python train.py --model="segmentation model" --train_examples=195000 --hidden_act="silu" --pixel_unshuffle=2 --widths=[64, 128, 192] --block="sep" --optimizer="adamw" --learning_rate=0.0024 --beta1=0.9 --lr_schedule="step"
Rows from block 4 of a small segmentation model, named by matrix and row number. Rows with one number belong to one channel. Each number is 500 + 40 x the weight over its row's rms, rounded and kept within 0 to 999. All counts start at 0. Numbers have three digits each. After the name is the row's rms in percent of the matrix's.
After each channel's rows are labels from the 100 images, of 14848, where the channel reaches its highest value: "peak at" is the part of the image that holds the peak. Only what is clearly more common there than usual is listed. The data: flat shapes of many kinds, plain or patterned, on busy backdrops.
# convs1: first pointwise conv (model.mid.0.convs.1.weight, 192x192x1x1), inputs 0-95
# convs3: second pointwise conv (model.mid.0.convs.3.weight, 192x192x1x1, transposed), outputs 0-95

convs1.162 102:466517547443459591522445494454513624457546481560494447515517511500505501541472492492556508454537489464570519445484449450452524478502441518497538515508475481423479449522454541524516537498466491509464460453596495538448549600527420464529437465489490542548492459540438563529479488508421526499
convs3.162 091:456476471529604494456504444421523460550537501482497504560499435523450461527536523532507517473452487551425480498498448476495557496482496477503511516552494547517517494506475594445566484543517477512520518519526503495468533370448457494502465543565463465516524449463485413530474475516512536511
peak at: top centre

convs1.171 098:572510493531460424534547530519573430431510398540500484510452463501475563550513511501446452445512517472494479489518485491520436444474534562516500529405494586492502466509565539521418516513571463507507495530469531475495533465467543494499498526474502501522503456481472489520537497573481569538
convs3.171 098:468527505559484468423515488492472463551522440500495467499489497502487486466457512457479492503534507449541514509513499436455622458456535576527486427517504499544372510542439493565468505496471530472550465471501473519438522454438537515532508546509502498408549474491506505560432497487475521516
peak at: middle right

convs1.25 104:434531299496485512526432466493424522421440447500570529593494471486545507562465503488505522534549507544480480499427549510480516540529492478501509430472513476503514548543606521479502449514513502567489488462492472503508507411522500477517511538511475489449491448562545537523483474488503515506
convs3.25 090:510534514543526510556522463512503516505470538520514490519531479472442501485535494455445518455502517455518482448544509486590486455503506346527523443464566494464506437493493457463488482473471523545500490507501469545452587507486499520498507454455494459692478480496541548496505471498439537486
peak at: bottom centre

convs1.99 101:541546547471447648493473479431482536504523591503472511524479495524488454549543493545542494502518520481526566481482500435486549520485534541484527429449470467520549512496544506548486530454429507560468517558584542547561525533470513458427537431470457473498531509496520519527468496519516487444
convs3.99 092:462488599445485485550469560564540518508494508547495524494489512450522499444505471412471463521495488543544443478473513489589456531508470455536461490500484480523450481465464481469511497470510528503475504477451524517460511581511491467537515457458485475582505536576472576474544513514480483486
peak at: centre

convs1.140 106:523464510481478469515469601571432471526504511483449521538471498487511423462423555509476494564445539499465550521445448583450476434541511523488467470503470520447522596426430513474515515549521463481552450456465464447480473508487521584501529483410476461504414480516517492514455513462469475515
convs3.140 097:501518465438471515503606522519595488514485494496498523520527465444454487509505533499483476387553469512559437484519528552550426663505536441428429487487547478556494491451423500495534465536478507473401509564550525498485528546468492473464486505587473475485470508476472506536504514474484549534
peak at: bottom right

convs1.160 106:552488483507413552519463571515568502447442524502511501585474510514419539525468472481504506536497505543540505536508485496443550528432465508511469374564496529520511569522545517477474480499492446494483500549595497547444483572508479483476515571491520583435530469516560489502525458476539538498
convs3.160 091:555512527479541526537493454466519517441471530505501485486487476512535448514493438479534584483480487458486507450548565471556425502518460417526521472443478464518531469474475473458501479476466497493515468498506493488506523575518494493498468462435497474683558479499499503508482439502474446502
peak at: bottom centre; centre

convs1.185 098:555540470530523676452475492497481535452477483550502494487500511454474473504523502544480504477457495478571549487508450459511516549517550492514452425589490493515544566504532474478442436482472471503525481571515469543539535489482512511478563518486487499432504486564509583522506500536512519499
convs3.185 086:481526581477529477543492477479493512483469508529474527543475479498507528435496451403481500482457481547496475447479534464555475496505478433515486487530449531527502493531523470417531472474493491501486546472511471527528545550474522505550471474489498492666491469565510608493523513471480475506
peak at: centre

convs1.167 100:534482579464521458513501517449467482527469501515542543544568525453516578491490541513463488507563542485539556443474448546503484510473490603525434569536439537486479541481493539502524501530490477426562490467502546485428512566466495599449433507537502462574542503461476468490505510439539491508
convs3.167 086:512475415468510472539525532474556519529510469512503493524517550461524511560478515508503506436469534522555490453512495547642449521438491270482444487528478557540528476509509503528485534495477504608509476501481558562506528506503452481462480482555508500643462510469504532485540546507519524527
peak at: top centre

convs1.29 099:458519297477516517480524443512481544496531556505462486529557510509518489462558506540510497384514551484520539514499563505447492481574506459430506514445506485479500415543455446454543508485523511495534552451472476541541496422468471542495487518481528480522483517502502512555509520458514450500
convs3.29 081:501510453517537513482492527403515441497501493545546527488547563489500564487418525491463432502491461512523442517512502486375489486495482574503497482507530553500472505486492556575534483539509512504517536522492468463516413461476527557484550502531506483383541516496504415477542509522492561464
peak at: middle right; centre

convs1.136 106:502474548512475561536472488485510601509419546454591540475556524472472548555476518470477478496422482426440485461489480405521587508542527427488475417514516518524507525544488524590491571535408468551533540481584419514511493540497476519505463466472485471528559454499494494511467500513436482498
convs3.136 097:486440455516594469470468490433472549521499455464500495565526494503423500512497504511515471484506519448466502567492497437463585500480501519500452520545520526582445528462500475532514504463523483482491460489545546509542521355470499475530491554473490492417513503456499488511507438472513530443
peak at: centre

convs1.178 100:464518524582475427521519450553536454467534448534407506501462517435493410527438523449489489611460515499549565544488474496550406523465521552465496500527474539506510491528476553555453539481543502516534461474474540480528479433468555484427500478524573493480458498459510488479514521569499516525
convs3.178 087:467528567568657529411468485411475451517503515523490467471487511582467504475502502500535491458495493473467456516452495431343572478429560530503488499526553502515435509524482508501523464516459503488534498466512451511474519381468536527497482529459504492528508455531553494521485494491485503460
peak at: bottom centre

convs1.35 103:486545347512501555425440534503523589464472504481544521511524518490492507542502506526554500520528532519487514487495506503484487476512507485510381450505508481575530534542539468455508405431499447567489504498547496557517553456517518502533536510489463463395512498539526570530493502480553493481
convs3.35 082:481531398499468537463530503541476441487493480484523486463496503553506472506476513538486487518528500477482518545458454538407521523493529608502481484517526512483439533492475547565481519504486508481525486532484474539473451500474501543459468550517507538297540553502487404486463512518520505535
peak at: centre

convs1.102 104:611477472531525521538537505564522532506505396467514484526445481521402440505547532482580492522522535521514542424503515469523528476521508542452464469445503533571480556478574536450453491544510466514519398586484527545468493483528490499485520529530490509503477490539526511529477502571382525506
convs3.102 091:444471536456476435490498481431480465561488400515518494519519481520444489482439467449483491476510463485523512467547490451515430509462436541543468514498505566486394470505454456541413529488432553479520443500471528500451480472485506535533516455498551497402504411528450448483511429445496447516
peak at: middle right

convs1.122 102:495501522529463592517562491427515576513500491521469487443452524528505526489504487539495450469528490506517513490412467462418563524510516529489494498501478507520525427479450492508572535479487527482503482437487513527508491585466451473476459507490502451521480475465474530490485496537433443506
convs3.122 085:497449487514607499464477487434522479492555441541525540521562529524489475499546487545514488440505516508511492550511478474368504508474507441503498509522522524468490531484501490556481484513497488541458501525529524487478485383501465500485519486518506505463499511470484418542455535509464527478
peak at: top centre

convs1.1 100:515513592575481508526484542481495522578555533435487552528574586469492453541542485459436450539535524476504491500505485411520505509484473589520506493518448608475496476478489574533527505473483519507583504482546517516502533509506496586507541476544508520512521538434428471516556528398592501537
convs3.1 092:501523465463487495542532519488515499556496548512455514533479512488564472538505497484524510479464546566481497484495486573668460475455554347457456499500524474504592450487520525539501475512542479575496493533544497511457501527550464497449511472523531519615507539507488535496568487539523552544
peak at: middle left

convs1.118 101:480530462514478477374423482498444493469446474473549482502543553510553522518431584496532475521400504513482504516476478449389478442440473463495492466517474510508492547457486497521511491539474563525596543464521478471527442530473514518490467510493542476456496510440545506543498495523548496444
convs3.118 110:481564546508485531505477485544501512459514561533434494484497512552651497482488434537532488563461534442517554453508503576476523425498456583467547518502524476454536459549491563488437482430442548471490478517539449505456395486520487547480465515526461467493524562474509435524515524489476396594
peak at: bottom centre

convs1.51 101:463487512493562484504460522576526500547517558437486530492508573535484527512510395454462464489453507456448521511433485463493460527585480450452539422481484507457545550416466554495560554483519499471519519507535464548523517507530563501542453514536468554452561454416525515506474519468473528457
convs3.51 102:492600493490483546557493460529512611519475515516436536518518539508538493522503516519475536450428433478517454455569502531533468461542431457515487500484552475563575413500455557512491478401515543444548533501571487482490458492532467559542519448450465507605515478550501508529466388531470535466
peak at: bottom centre

convs1.12 098:526511411508522595456540499516549528504479456497486514498523453495468504498543528503485502358502527507502526493465513519508517480534503506464413488485470519506495458530487450452493522456495485509559511449535424550480467483493499505511513548486507490536451498518536488509476511498486467514
convs3.12 079:514504483513596489457495503335483469526519480504552488506525506487505512435449439533502454476509522536492506515524474479439500529477527503491467452529489523453511485476468491542490453488536501535475530492525526497477470400510464514490520489477494489448532492481478456456510518482487509538
peak at: centre